config.toml
model = "image captioner"
dataset = "simulated telescope pictures of galaxies"
train_examples = 195000
image_size = 64
crop_scale_min = 1
horizontal_flip = false
rotation_deg = 10
tokenizer = "char"
vocab_size = 27
encoder_arch = "preact_resnet"
encoder_norm = "batchnorm"
encoder_activation = "relu"
encoder_depths = [3, 6, 3]
encoder_kernel_size = 3
encoder_stem = "deep"
encoder_avg_pool_shortcut = false
encoder_widths = [64, 128, 256]
fusion = "cross_attention"
label_smoothing = 0.05
decoder_width = 128
decoder_layers = 7
decoder_norm = "layernorm"
decoder_norm_position = "pre"
decoder_activation = "gelu"
decoder_mlp_ratio = 3
decoder_head_dim = 32
decoder_fused_qkv = false
decoder_bias = "all"
decoder_qk_norm = false
decoder_layer_scale_init = 0.1
decoder_parallel_block = false
decoder_inner_norm = false
decoder_drop_path = 0.1
decoder_positions = "sincos"
decoder_cross_attention_every = 2
decoder_tie_embeddings = false
init = "xavier_uniform"
residual_init = "none"
optimizer = "muon"
muon_scale = "match_rms_adamw"
lr = 0.0051
momentum = 0.85
nesterov = true
orthogonalizer = "newton_schulz_5"
adamw_lr_other_params = 0.0029
grad_clip = 5.0
steps = 12400
batch_size = 256
epochs = 16.3
lr_schedule = "cosine"
final_lr_fraction = 0.01
warmup_steps = 1240
weight_decay = 0.1
adamw_weight_decay_other_params = 0
Rows from block 9 of the image encoder, named by matrix and row number. Rows with one number belong to one channel. Each number is 128 + 32 x the weight over its row's rms, rounded and kept within 0 to 255. All counts start at 0. Numbers have three digits each.
# convs0: first 3x3 conv, stride 2 (encoder.blocks.9.convs.0.weight, 256x128x3x3), inputs 91-97, a 3x3 kernel for each
# convs1: second 3x3 conv (encoder.blocks.9.convs.1.weight, 256x256x3x3, transposed), outputs 91-97, a 3x3 kernel for each
convs0.135:137134138113121122142165100142136163147153150132146095194166198162152123064153129168165117158162095154136066181113091111195097109145154166134115110138153124109099121114133115121128114140146
convs0.136:179217170160167199067159203094092103128126138130124094126172145099126204082151191113074110121136134111148101136083086143140102154138153114129111146077083107141073122117135120112119117120122
convs0.137:120085091122125112133160127143114125147132126150132137099162110120074097178102115156151139160136100145157111125115125183101088153158151119128147143101059156119139163122137158139115115134130
convs0.138:161178158121184158173169174135124140143124132117125106103127150122110109137108109126129094145113116093112103108111129197114124169135147145130150103123149157085143139114109131130121098090134
convs0.139:137127116145137133155117147146116129134124107136124085104104145057097135069102086130151081117115133133126162133159079144104096119139167095135172143155213124183207128099130147113106126126131
convs0.140:156110109143107101109118123088104125114111165128152179128168092127173102144176111141059170140129086153058139144195072120150162138109095124107070112118153116197073111091137137113128150086117
convs0.141:110081055135107096129059099169151149150138116141112092088071204148095107167116148130090117130160119098102167093112120180143195118122121101091037120162161160193161149124133151134124112120099
convs0.142:162137051113078094153123135127068080114116094121130125179133131114165151083130137119119108095110131087154115114120125070062144127112140110110142162161198147133131181162124121139118107128125
convs0.143:107121078125150110085105062107091124116104137157137143115120156077095144075083101130130108116148114086142127180177218161135159180162191108109132126100136083065081144119104123114089136137118
convs0.144:124130162107144158060172173127125116128112081168133092142101105157137141167102174141135135107129115105135123163156179181083088199151088106129163147119136133168107146154162135158144135138136
convs0.145:119137179145095145115132161121131142117117144146125121135140147090114105057086087128131110118112114129141138194133046160094066110087058220173120141119106198156134100106118119117118123126133
convs0.146:164124080107098108078117153155139108108146110112130152170085060166122102171162141120125093139120105160125137112167145114128134087157228147143143133151100086099096136111146131145130127131133
convs0.147:097114116109146157141176178080171120095157100097139082151142075101107097077137131155119170165114158114119155159122051106139081163170124130198179202153119215151159143153183112140131226157137
convs0.148:032087117050095129119097145134104090120123093108143138113127111139106119157112090140159118108142105093106203143074104129131126120167165127142145126127128157157148167118106173147121158133115
convs0.149:125108134119105097132115066114129172121127146124134179112060119154110106136124122100150127118113115160131138116166143107151218112145192115149137114144131157173202153149149148119150131135116
convs0.150:130174145084094128091113119131124145117119121139127120187186183166118134155163129118103089110146095110155171126122180130142158049090098095110140127149129131135121152140122134116116141140136
convs0.151:133159113086138092122128128137125107126108078168138104146103131137108150137099119105127131165105116101120151166126066147150106125116113167067082128046090171122123117124090105101096116114110
convs0.152:111091117112091065128130107110103120143131116166122106107137085089083119130138105132175138145154094115126122096121200129098101104073095124109071087107084106160132135099079158130131164153126
convs0.153:133143169157143140153123125123131140132110115130087050156111083173134127146121194136141097110109122122119127172158085150114104090155150183119110113124154089089128170143146152132121099092099
convs0.154:182141110128105104135112128154130121115120096110118122084095114136094119102124125129127149120096181126082103098145131105095099180083077072115108120139139079106141119140144133131112098109103
convs0.155:086087082100107106139107111111163136120145118109134127098092119144117133133096132082096126097117156077089136126154190155158160185255088186164175123163147122130148113102091119125141132114120
convs0.156:145145120200142080197133051136107109120138141117128139164075096134123151117124131107146132145171140136108143141140142102119116141099097133115075114076136139148124124132130114111107114112098
convs0.157:059137154077104096139115100088108107141106110137122106172133133071147116137126126064136138227222151145142174120106108105122154152145146125125097121104099180107089114109110145121118117122117
convs0.158:116140105154161121110140128179142185142131140100052113160153163133105166113128139097147135096090100136138144165148172218199182170125094173110100142078104180119082171160144140149100138105093
convs0.159:121112140134140155129134170061080080058085050163138111160138132118138120126196191130103104125106186114106150130113139159155111129139120079131170165171175139177098132135151111129134124110102
convs0.160:154111142162122112133126109118137131132162113137143123092136096063099169093080109127147131106107119133104108088082121131110094153189159113137138148159132158190183129099113113112130143151127
convs0.161:121139120125123137100111116136070033145109102181171179114148137104065071111119114169134154123130116146122114121130155078114123171157147125119069134124135108147200141114049152135090169153108
convs0.162:154094146099086105122133133113097131098091147086104155127141149095115166117130186142137153160134135120132093217142115138150095103089128098075062085125131095098128119114098076076096100140143
convs0.163:140140149128173131110190137116139153109139106092119122133162129094127114111197152118138152120097136087137131064092135128126159181160191079041090127123111126105149121117118073099119066105134
convs0.164:088064162091095118094069099148147191160139119117114130119139182119104131068109104156080149152108176120117145094119166122088165127077140189123072169094086125116141174075155129079162131149109
convs0.165:161144119092121128112163155115109092156111059182170089162082127135116094120087070124131108083118140115115137112124103118161112121120134042121201145182224170132137095113114164172131138110154
convs0.166:116103105141077103152100123150168162131154125119133156209149120122128125134157207104136129119112138134069137133137156124141088089082175132146093139142145145105129156147134143135128137113118
convs0.167:048081131095094144114134123134131130111140136118136120120077146107100130127137125069065121100115107119127105103183161185112105197158108105121134053124105061137140125134124124119141122134102
convs0.168:112140177104117123094127176125131135123115124101088090140129093127140151125116125097124073113073088133130101187153141162163076161159148125078094174109096158136128131142141112102116143120124
convs0.169:148164110135171104133147115121137140150134112121099119157185107129133137102167151109118140094119134101148133125163159090056111162165144145140147080150135097107058122118136124136125151187127
convs0.170:119157173101132141133136111136103112090098119097120137149095146083131095088098139164114094163116153159126141130140087103076134104074048094131137119117148121131134126168150125135111114104109
convs0.171:148110152127070082134073136120159157125157135126149145142188074112084084104137081116142115120149119174119132133107102111100098154121100144121108131111121139108112133121118156153156134131162
convs0.172:165135152148164129178100100100078100145114093162123138150151194111208204094152129101119135073136111077117120032110131115094126173127215092050157110129162081109123138148147138141144161129110
convs0.173:141038082168087122172126152072125106150138116142135149114165104099123126098100125142103147156088124079101113053168198070133129104089128118130123108143141178140131099101087147164118177143122
convs0.174:113107121128159133146151181112136127107134124117112148112182106138143115137149159161138173165172200134125176118112135114135095045097102112107130138139147166116114087110107105099117105130131
convs0.175:117138164103139139154123165133134123139125116155129106149093124077116131126072110097129173140142127119107104170131078095143118140158128116095063121068033063119070152156127127123128111114127
convs0.176:125086084095100131050085104098145130111121142131139149132142082104127110134120123121097178096105135131095074105065102068098147093108152181169117137135118121159171079120123096106121122096103
convs0.177:140110068134104104112122133181132089134123091120139122115153185162133160126108127109113163092150167134125136158012144202108106193195052180189169094130095060119105146141154129127145116113134
convs0.178:156143199127128104129139126180131126149128122099085077193166112125192175118136139139126141140121110163120146150175165104145133158140130128148167131125137084106135136137124110106102116084065
convs0.179:142162165158161130132146142192133134155123118116126173120117146112097117143130095111132155074115163134119127147089127151119081116115148255102095210190150185160150155147160086087092105091100
convs0.180:153124129150157126150134130121127067106095089120111141100151065114120105155147109137112123094119127131132129114104146166183106127137101164122169143136112082062131121092066106123105088128153
convs0.181:098134162124117092152123086134113167123082154122089089131142122128129077133171164158146111172174169142141122073176189150162192150110154154081109130121111154113106173146103120129131119126124
convs0.182:123120124130113111106088085132098092140111101102119115124148096124113153143109135148091107147139086108128145165146091113118116128104169120107185124135164060065103145120116112113098122111116
convs0.183:138136119113130130183183141107112133093135133107100135187174162148147116136167133134123105126108082105128101096136163103115119128172138144126126126109131071146106158133142128140183118132175
convs0.184:070057126092090109118102095110120111122129103135124102164101156141081118059089082129157159100132120110155152185110160140097138108098053107095121090097102083097136140123137116129138105128130
convs0.185:110101096157186140182124070149139154127140119089121104111093122132125058072101074129111160127118138125134113108087104138141118168093107135151135196162157201152117138140123139125112104094077
convs0.186:125168163163118129100055067129128166150160132132160129101166137108158093068163130085130130089147164064103102163120088093132125112141167108140099118083187122112143150157131144153138155124152
convs0.187:170119105178142100163110138127132105111120110116126104118100098142111141145146119158138146157147146154162162132134121105143157146140094131147113117124091141136102115142139120113117131108113
convs0.188:188130118139115152106098161158114108110110092120158177115169103112152169097129144142127179130100116141128113120112141108215134052144155124121124193129131110143161129148138134143123132150131
convs0.189:164184162130147177147194143159119099125112112118132122112166158122154145165094120105151137130141136122123087143081110183143092142135109121105125084156131118161134152121110136137123119125141
convs0.190:163122104158119135065050153098101127088107117085088073104098104156120138084127097126134093155101133124136155185149134134127080117091116173119093151082084145074106119124137098089111110087109
convs0.191:201140125146073114094131091145118101124124115127126127147154122173168175148129135133125107098090129087093117190182196152114177147106120143135125086136127099136138133142114135125091130118128
convs0.192:201103017153109071131138118119097110112119124105103137156122150170181119135164115139125089130074108135129130098127107140133098096160117169137109097043078051062091129118131139116116136126138
convs0.193:102080104142076098098029114174150163177135160167126172160113193150132100142154104154108112148127068117105082200109128110173145107105152182170076106070089101116103153144132151106106157119096
convs0.194:120204130155119085141117137121103115146128139170143147117143108153118092172140103125139119102127086110160094145112128135104203161066089090110067181144105202166136115133127140134135151132123
convs0.195:100119071114121095111147110119121104122130113134154146179157168061116160083085109109133114123152113125114129131124135117116102128139066108120113112081093115144092126130134120128123113156147
convs0.196:115119147112175129185191062111114114087122103164151116138130169134118136129099100163157125127097124176157138059083086096160178099110126102114077074146148185150133109133140095136148110132110
convs0.197:136210175162173200154130171108085060120113094106103089127116125115103127149128121127138131166144132133140154129108082151112092150150102121188138176216190105124161127097132135108092142123062
convs0.198:156152142162160111132139080095094134091086133105114094094112110123122144125034092166150168105111133082107076137131122197127112176145068117114173189165106091119029117146127130147119091105107
convs0.199:047053046109098122136095147126106114115123125116099125119091083121125115123132139140143161126147141136161127156119189147133160102086048156113083108151090141139119100120105150143151137127150
convs0.200:020074113041093120043080120146121149152139145155150147126142147149148173121125151130131139097144141080121154121110131136160122156134136121120118091136189088104109179141123137144165112140167
convs0.201:104107201127140162141134140156132089132098022138081012139091162146151137122099107123153129113126148074133152146127084137105146190157247109240187119178128192158130154133096149101123139150076
convs0.202:121095154121110153082088124110142146141117116135137116128125065180139123120142105130162127127128119141143174144125133124113107169147117071131136097128072107126146138139154110127138069106124
convs0.203:180119093139135104108136120118129175111116131138124093185184151177167125124163136131141092101117119130119116129109187156155169128142132115087109150137121164131119116120130118111120126117124
convs0.204:135093105136141137154168119125111117109124133128122099157150161185171096090127088137098083119115149107103083176150161096149142106088146166078125090135084062100166118134114133115098110115099
convs0.205:117086089114123113107116121113127132120131149115119137119130135134134133136137086153172142097091169119072143119117102110145098129144147200125073131116143122147108124112129143108088167110096
convs0.206:138139109128105130100077102127109118164180183128161232083100152167126124127088118139114120157144124144117058109108149136125108099147071057078085123121158099133080150090088133093106067032078
convs0.207:101117097144147127113147096111081111138113101119097072111129135137132152133126128163133118137159135186157145165191134169196138164170179105120132119141155126082154152125121115134110115136129
convs0.208:111136172116122128159173156166131154135102088165133116126097150118081123125118131134111114118142145064141140127086100122176123142115161123125094086061067158103131199148139117128171127160160
convs0.209:204147153146098106131105155118105147113125156126106099110098212113131191107134155110135137117168195085065107141135191154146134157092107077114083119113159095123096111113100119100096093115121
convs0.210:173121084132112105164161175120132148101113117103125100179105113117127125108094137152201164192160091133135131170130134140077093175120093104124154152096136170127161146128130107136151111125173
convs0.211:143114113131152135053141134108139134118142112109128133128107091161116056169174087121128173133083116189096123155131161115122095104095105141119100136137120182120123123128147119132128121123117
convs0.212:141118123130118132077091105123114136140109121121104111128110180139121182093113153143147144110143105127138136162152140110172149092114099151129123080145170120123146127113126130105096132102118
convs0.213:145136118116120095112144112120096120143114107133132120107136131111109114121116093085125113060124115094089095145148087155131118126138115098142130153211174157190122132126120097128116091133107
convs0.214:136145157111107131073074128115083077144125108142151148145123114127136123120114097124160175095123151095072125147219129144154051128144074061137116108148139087103090131126129130136129145123119
convs0.215:125229130119139106149111069144154142109130126091120121146175148131160135116166151156126086110132129095088134126093063101151124101142151175133120153145139134187180119137109101124124124113138
convs0.216:115129162085096162155122146096109067107075152141077167134109151112154089109077108134168060147116098124136142081110055056133075109086070127140143183114072121119129145117162125128108111159147
convs0.217:111137141120160177141167173123087114123044043065000000113130128132099159112093134095146151104182129161132132131155153107135223141162102190111103170171123213179077160125130201144087185102058
convs0.218:120131175135085107135117129125116112124104108112099119106136109080093166107145152154166183128124136126076075074144119102108097091146121144080132143145124079121142143144123146161130153126131
convs0.219:083103055082088061098134106122151149119135118117142134191086110148130060117108057133163136155137126157119096141138111103136102133140086164138123126110162087081075096119121115126137104125122
convs0.220:159079059175137091192189132129137139120108114113124143166088077149104069095143141112110119114117097136118106157128123153089187115124173109115103093117124125123150124120127110130106116102118
convs0.221:078119125069072120061095155113125119114111104101103093150122144123126129109142100123094118101118136102090074117108149126151154140111120150136137208171149171138097115110147115103146120111103
convs0.222:165147118140152145161153096112101122161100114149084111095144127068136160092144142088104107129136149184169162105123127129159166120108132177153162130130172100072129112114130144109131124101123
convs0.223:130134163123092114085090110096087117116114135147154156134081112143149090159130159109105125144136174135101136134164158160125129192227158076067104159128122126189134122097087148148122147121129
convs0.224:143166096117168098097140125167134133135114107111132118086059178143074130161156038111141143128108125140116112113101089063181147089119142110184118117144088040070098122116175109099127112111142
convs0.225:127146098130157081089126077166147117168137127165114122180129103148057068079108085096121149129146093142111169127154140189161136144107119203174169163164172188190142125126095167159079156154101
convs0.226:100110168102102157154105142108115070131128108166123157113122066146156136148137133114083140127123200181144186103110174105128152123167090146127137197165147180095152156134137133164117116131112
convs0.227:089112142106136148090124120216102097143086108119075011128193113167153171109124164113140134116166114140147151152153146172142157118149111139135169205189141185119105129127098169128090153104066
convs0.228:131084083167117145185140156023044085085103143125146187099060091132121136126109141121166098112101077106115074137126075074112120093128128132134163062154234108141186084085129097123155100134183
convs0.229:118144131097158157101164186174139140199133121149134171141148140156125112172127119132157125124138137130153178134161073106146107166187131148079124034102129095109151139157117125188119039072052
convs1.135:095118094179188109086082159107176178157123061166110168153085217156116093102151095121128137093145127121130083082224094132189118090081194163116139141157179195098138111068087096162143119044077
convs1.136:135130138190166164155130151094145141117105116145098153073102129027094112096104137151073123120057023209097025101092098119144097130150157115133163084144165097101159110092130123124048063101095
convs1.137:087081097164128116097089094149102039185083143129128110171102177158143134129141202136159109149094113161126107158150135106100103158096060164110156143111173134173155146130161123078071108079094
convs1.138:140119139175176134113121120189072141122145110125078217107098077076083122095090099130119139124167118138082152132145122150062111104082111184076123064185161176128139146049097087127141131155102
convs1.139:148117123140225140055103116120111123106156122146146105090005168079056161122139178141129154122089069123054153109149150089182105115113146255082124092155190155080111137090102138112171156117099
convs1.140:143171173102122102182137167145168141120110110100123131073100100008141094054090165111044089089082057098137116084086168058112104121098102114173140075100143145079080219065181113094148147122146
convs1.141:082140130185203128136105150102107107165188053133143210099126248097108035153161127147127069066096122112134175063200104191094150128126143198123069094105120168111119143129150101145132066106148
convs1.142:104175110162127096101114099098201104145182089080122122159153147118119191127047099156177111110174118100123166143140167156098109097121160115144047111033168102111152157103132101125174108121093
convs1.143:159177102164148154119142113047094116105218198162180083108128080123101110120059084176122168093146172122098122202115134092123134115213162128171069160090086151138137172159105164136174158132109
convs1.144:156154116222106077192123094137084060151080111140143211117178135112072048147186084125097158113097122129145175117125119155090159115188067121069079156108099117098105146107195114157107173136090
convs1.145:114143077135114131163206101131153127110163125095067121131162164172078144170164245157163098145091094138108102153074140133140127061177079206126131113144100164137083137153159119118147122155170
convs1.146:111126119148113103148118120076219140196169076230108058158141134137132167094087126136127136188119098145153089122138165194178069093122151129167096145047107129057134171131144138156171124059102
convs1.147:086162149073110124112115132077147136078111170110110050132108151107143162168147185111166145113089098096046191185156150111111078098100093111147045093161156099112096118123146148168167045055103
convs1.148:082125050125076101122149111099149115139085114159102170144148174093109146168129165203145105070113046118133143144161140126102139104081115163072104101148171151102135198119134121057107114150128
convs1.149:155173082135150124112150092133146020142191110140117116209147174161111117193068037052139155082096098133083152123059106135103090164132089122126030095098113097129081168109180144127113134110072
convs1.150:112119071130109115161196129044107145105129115122132115208156181097180125145124127107161150128139083120125185158136079103137099170068145155186094157176073117171142129122161138118138183084130
convs1.151:086139170118209119129135142072069126124148137085148069132118176051076126107094095164130097129147137079168106144154129114107164146066176151102099124117169140108096130114096132118077128140148
convs1.152:135176108110032117053129096121076055118191137059160112133127138118068185239219167063116177033137086119094141143114083157132085121112108086052149098127093106168079152203157099150143062086119
convs1.153:149111253097146151131152167123107195080111199070113146123105057100122093116114056144111121179124180169106087182154100118138091112129152077121179092104148137148123089131120149140144124128103
convs1.154:051182000100108143114140165087093110082155116105136102153099057112117109096102059141134128077085080091157115110168175147024192128155136155153122130139035102149106092115143143095086098129121
convs1.155:255255189235237208152181131154107108094146127105135046122117120117135106137086122120154161130105074159085113140188097172098084140127158122157090125122063112106099088099123112113162129141122
convs1.156:091191124146138142121112110158161106153161098089102163093093096125102079136108116092123113127131090134093147091111109198125077163117047173087104197096178127158115170062101169117196131163084
convs1.157:106119138051086171090075147131153143131089123111121175126128069133110110165111117116130074050128045098096118118118079051172255174121136115137145093137158128138088142095138133102112153087077
convs1.158:106111088203159107087139140154154079129118117200122218054135108140086036141119091110119076132119244135098143089136059135160118109175201127072145124165161176064093167056098091168166111067073
convs1.159:121115147105140165113095162102146144041159135111126167106079158080113137105172220200153071163088057097035105099171139105117095125104128165158096083122131156154081169124148088145152092126119
convs1.160:138126100097071122137156125134143128129168146071122099150133094124106056111112088081096061135106141117155131159142125147079140083120106089143119101073089129109153140113095090140149106119093
convs1.161:157165092168115135133133105119100127098150148106190113156138121123119144125115109126146166142170087129106141166133133101139117129149076123128157188112110080160156135110106152137110186132121
convs1.162:104158161158134109140105093166154162190137111182140058135130119143090134133117153178185092130169060132138126143130205102155156053124151157131047090078138135139184107131133129156157122161099
convs1.163:149126200100132153160127110106068117094139097106157083109131093153102085142098176130133082148135132140140126138151134180114167169071099072207199104147148169203199140107117127101164150116057
convs1.164:164132106181149111132163127105205114116084101137161041100104165052120136101094186027146171114101066123127126131079150119103090138119083139177093121165068148103117110147129174146176083078123
convs1.165:164106102130129136129097095084112108151156162129148137095132167098079123133169200044146106146148066077046104116095138155126135137070081144175126131109135138132128128107133104112108099102090
convs1.166:139113110171185091120182165077121139142138068093150053086110147153120163100078102149135088158140105172128178130138110102118100136139157107131094114146094167107127111136144114080115115091102
convs1.167:150115162138255128066133149130155141137156109145150145105105235141060100088077093149116162095121109132151122131171120117212073140112157236102093099083128138108084189134073122081104175133140
convs1.168:101119089111101095181091128171131162122055141148152107151103101113102100109157199184141203149142134094089184124209140179083076103131040110102104115095139143127121135102112183092121171120075
convs1.169:100099142181128103136186111155175135147142146148135163156139068086152173085088116152110134107138077080157151143099180103107140132072184158138080140071106113142130068129157118135142130143145
convs1.170:101083148120106106130112114107166139255075142197119067192200132139095125146121127107131148117168178168119094127120188191169140077181092149147125166113152135101117088187105151207160077077106
convs1.171:155135108117128138136130187090098115102092073090119126105081067092126122146135105132106075119081081179051151094163209108131132100106120146094142129141188120079192158187149119161112177060118
convs1.172:102172125121143162135106127147180130135121154188117130120106094111061106089117114088088148104126107106096070116094084163125075171146112126139118174099182144131122174082052154161200164117121
convs1.173:161177160255145146071124072135104110127098089128161193071186124161069065132136116099133083118137148151094120131131104229029153112117104154094123124107123093155078138130122051121125064153084
convs1.174:080045087039090053077083112121135142170105081152137087114089132202142106136123095109071047138103059172141131134094104107165093074109135135144144098125110139141103128187128088134164103061103
convs1.175:146083159088110103128131227155093073115094189094170116115110070130132074150164090111082139078088109036136131151146098082144173129105198121219164103145060099148119149145142123131094166116179
convs1.176:132114090116121085170154104090152170061162131111133170050114099087159134118169206209124202114124111097133139110136174135062074124107103086128095112059146143134143128091135092100098106096107
convs1.177:070201097131135155135151123148126152103152161122165082168138134083142157052099145097111156133082079146096054159172191164105083141124152155116142099131096100177115164182145127142144150131168
convs1.178:111185139119075149129110102135120138126138101129174055116092119067090052058095003148132153060102087112125128115121178114136166164068178107071104112157115099148072137056142117104187116144123
convs1.179:126122148084092144113111113095079099175118142099160084132125105103088103104112112140150122118129121100131141088124144143114088153070076127132133158139113158133161167070108110139125127106122
convs1.180:131093190118096125129099159225098175195118114169150096188159165141152124099120104137073171097110222213123117120144089101136132117100110173117132109135114150147109134151153090042102151186123
convs1.181:166134112125140076160101126126133191116083133134112105099093106086101131161133107133070140110122099140094130187041080173136074100099089174091164116139160162098034135120090170116150142154155
convs1.182:114146136122132146104101137120116093163142112131124090101104078097128137050104087198175119146128119106158107177132237121099193122110151154128121053120158133123174060106101179131090134186101
convs1.183:124118125167109132093146124075113191116126064159098130129097083052069096149119082140101099138193096227157159158149163111111177077094156167090146115143141086134105180124096145127083111108101
convs1.184:125127078096213119081106170097166139119140139100157124093150192164177179125122129123116025072114103142090186107147070099124128109095185176163170113158139098171078142149151138080118198131104
convs1.185:097076109116139114154154134101082091100155121046143114137189130154113129136119197171133104161130071155105057150117124134162100086224137140213174179157091168187108152164161136056162153160113
convs1.186:162142097073081135133118123049155143092149102201176019176123049082094111122114132172107142089059006123159163241086079165103188097106144089142143180124095116131133157186124160098109124071164
convs1.187:101066069064078081080098105135130163144131136160157148118121126149162100117114104129076029119083108151152151155158042121131111087104154130123074103114087117110075095169143053131138105083090
convs1.188:184124094164133069152165140102124090089143110124141082079110110072101123047116132135108187156123126116092138102166129143100107112110135074138105145069083154112097152058130140075100133099092
convs1.189:138100111141121139110106125138115097218158147091141115094071013100129126118101151098051127114126137129093076139082117094098050212078048114147077190161146147169109127096098126084150128160144
convs1.190:146124158166124108159068142132106000130118069128035115113112068126102102100159150170178080189129119127145111146128153098079197131089150177097140122221220154104120122091166101147171090122065
convs1.191:100203147243159159077121131102089024103127134040136234115190166142126028193153094048133154083094178145148154090162072167048114140122194037064088113153136165147130114150094103122175163093083
convs1.192:093154117143119153148116123123124071130127066113081130141172155111147193085104163210226148183136158140115156109177166163114091127110116131076099080216126116113194102129106125122112117156174
convs1.193:204206211180123210085121133114132130057100117083097081099105108070118198096083151166169160174123141187142138209157070144151043153163103082129112032142151089117122136093147139086179127156127
convs1.194:061147101159124125141144122123132108108116228089078147133185106059187175091145137182112029097115226123121116155107141115068077122153140084123100181120098143106133121157122120146121102111142
convs1.195:123104160142055188151100126069028062115059092095156126135109098154135070148168159111105161094100114098163164157135133102070155180082156093160116095122131138151133067192125112125130090071157
convs1.196:070128146158142111116137116060099116115178154074164161064150079116105083155127124084163122117106202115102144125096121123144000094103095105170188157125096136071193171138092132113079084098126
convs1.197:101063156106091099144167133081112181093095081060181128120139087096181110157115144110101101140101078162123170137115140173177129132146152114153122102138171111102139155129101087126124197026158
convs1.198:144068154132096122150122185108078141069136135070120161077099208116071116123121176227156117136103180181143137117188092131121082115130152087115153096090115105083067158180094129075109154104109
convs1.199:123127147132104120083155189173129094142090050140122152188070119206134172156165133218164065142091106100071152176140178097133110135197076103160122156113116097138190127099165099094137129089138
convs1.200:135160072091126105147126101098167168105136104116081096097123170129204221138160158240141134124140118119139101109105133180134103163124110122147155106083140083101117124095126099143140140139178
convs1.201:091122132081103146094138154105181150127124147124163064072052127088045120103124153097066128168147053115097094111172107118146132120101153188182109125113174156088112176084114138157134112101119
convs1.202:095118222124069178158135191235159192194172137177092102123139121191117112118128138191195148169121102177113176131163121119109089113157098168115138175128145134110173132096083103171150101031057
convs1.203:102092115124153140202147163128132135159097059147052096156163174088112049164113107111104091116087103149207223117133159136134138195110108114103075109111132131170124096088129173066111134157164
convs1.204:158154107200086128150134121096092082140138113104144113096143114132105211211150145143075048159110140189121153108137160157100150122104097120100135143113114173082172154125112083095167102129085
convs1.205:092100145082091083095139135187190127170169066229064123153155121132086097103073112195068109158093111242196132148108184131124124161071133151140115147152110120155170133100136114110128113103132
convs1.206:103135116136124142144131154141143153149161144090116142128140078112121110092103153133104103115111107120120093127117181130122087093107107104113194141112099132119125140135124125122084114130099
convs1.207:082104030116129090082095162143156151130171062153183126098052207155161098117132101115151044099128070118134088072183105105131131072079166151135094076126099144099102135114139087108137078087064
convs1.208:149121135104140121109122107098156121093140133150086174071139102084085144147111145154108122114129119088095138058089182145086110121118096166095139113134144124115077106130129134082092108079072
convs1.209:117144135130148170132101202114210171129130106125098138088122093092098130089105114198135084114024038175137133148095116135171155106172092132207153087098154167095185169119126101093108132098116
convs1.210:131176137168098161144086139120135143117114091112172208115115152112114102173115196177134045184183097134097151135107102162079119146118101117110171142136152088191101136097129101110120134108093
convs1.211:125154110184085142152073101174215142217128131175160153094174099143123017083101118164170126174090130121176129147109197237072184131148147132130129129069119113139165080049130138123121126160140
convs1.212:139174122148067110140117176083091141097108110099129083112100107127144143162160181144127127090078069120119140122096117108128187124106098068161147174110067082075117176242255159106183101135192
convs1.213:082079164145173152068113139159150120134113128136124223113083172094123092141130123135154142127076164143090106127243037173171105099104159175088109079136179162118080135092151108128163109132071
convs1.214:095132089117231124087128144127122137107128117097115098057047255077095097092101175095155124114133107109122079145198146111157105145085197167152098062139118172133076197168056150156234127095157
convs1.215:124103145103079092144086112067121171077074124153164192185115137154215083168219113133115115096012189106198232153156108127158150203120061099134083099087114113075134114134152151086159137123189
convs1.216:078069104103053052123076105138144154174103094176177137127168083186098163133147149184099148082123151159136116114118180186169096093143129169129151168108126119101132163155061129211115115055085
convs1.217:102099137110144139114132116078155130092154171093154068139150108137133140106123189175189076131165116082070086129152149148126182087112159101236144100176070077072089147125152127145138136139118
convs1.218:118116100044056117099097128124129140112104211148156097124132057161174112105089127136086082149238190060071102172163123118129207119112188129151207138114099090140114130178151135155141137128109
convs1.219:098144155123149117100109109181255194255151175185141077171142099094073164141092141172140099118150088142129139099127143138145200095122201194158080175061115107139150162055154169073123137148137
convs1.220:146134101150072152159186166185113086153074062178108179099109097093085138185150108100055090133113132141168239129111182141086148123176114079053113152075135093081127189202160123047137124081085
convs1.221:070087157095051109127130183221190197202132109124034082119071159126130113110141162178128172145038091202144097091122115104100063130121130157078120100126159141170135116071137113113138165091078
convs1.222:172141138194142134146130095129063153184059148131139072118093071134101090148139131106119166114131160167110085106074138068098119166122050128133078171092108076186154129120150084097108179080104
convs1.223:098105078180171051081132085068197165177189117141114182151117109135095104110160133097133113116099186112114111179099101151144059106120147153149024130135103170145104111100158101167122122037087
convs1.224:098072104129179113113089119092112131135140204095103148088108047089156163105101135095132134065137104124157078186101159105116032207118092122183073162088099161101171121114160167092125116136125
convs1.225:078128128069147092111136147127112142112103125191109081198124185102112139116073137167145093142109091155095112134181148107120076156115150184146103071138103156155063109139156084152166112161145
convs1.226:180133116146108118128103094130084116145107138110154141100151121110120109137135065055080086100097093071107096104105115122136102140122111086132132127070124122162133136116165101182145105077117
convs1.227:124157135073120169084109098126166167119115140121145127104138125117107112127133143165063104194100151130173125175137127131152134147191124089178101123197137103117114120127159157174138127104112
convs1.228:138133160153116153122103121113125138128120100091107125127137124169138144174147137131162131181149132095095113122093141147141144154114143073114133153097093087090175085182128192108124078127110
convs1.229:110126084145119114158127141126163141139115096117135101089151114120124100104117139163142098131155085150153150102106165151145153146127116102159192113090066159117124125092115166148137103107126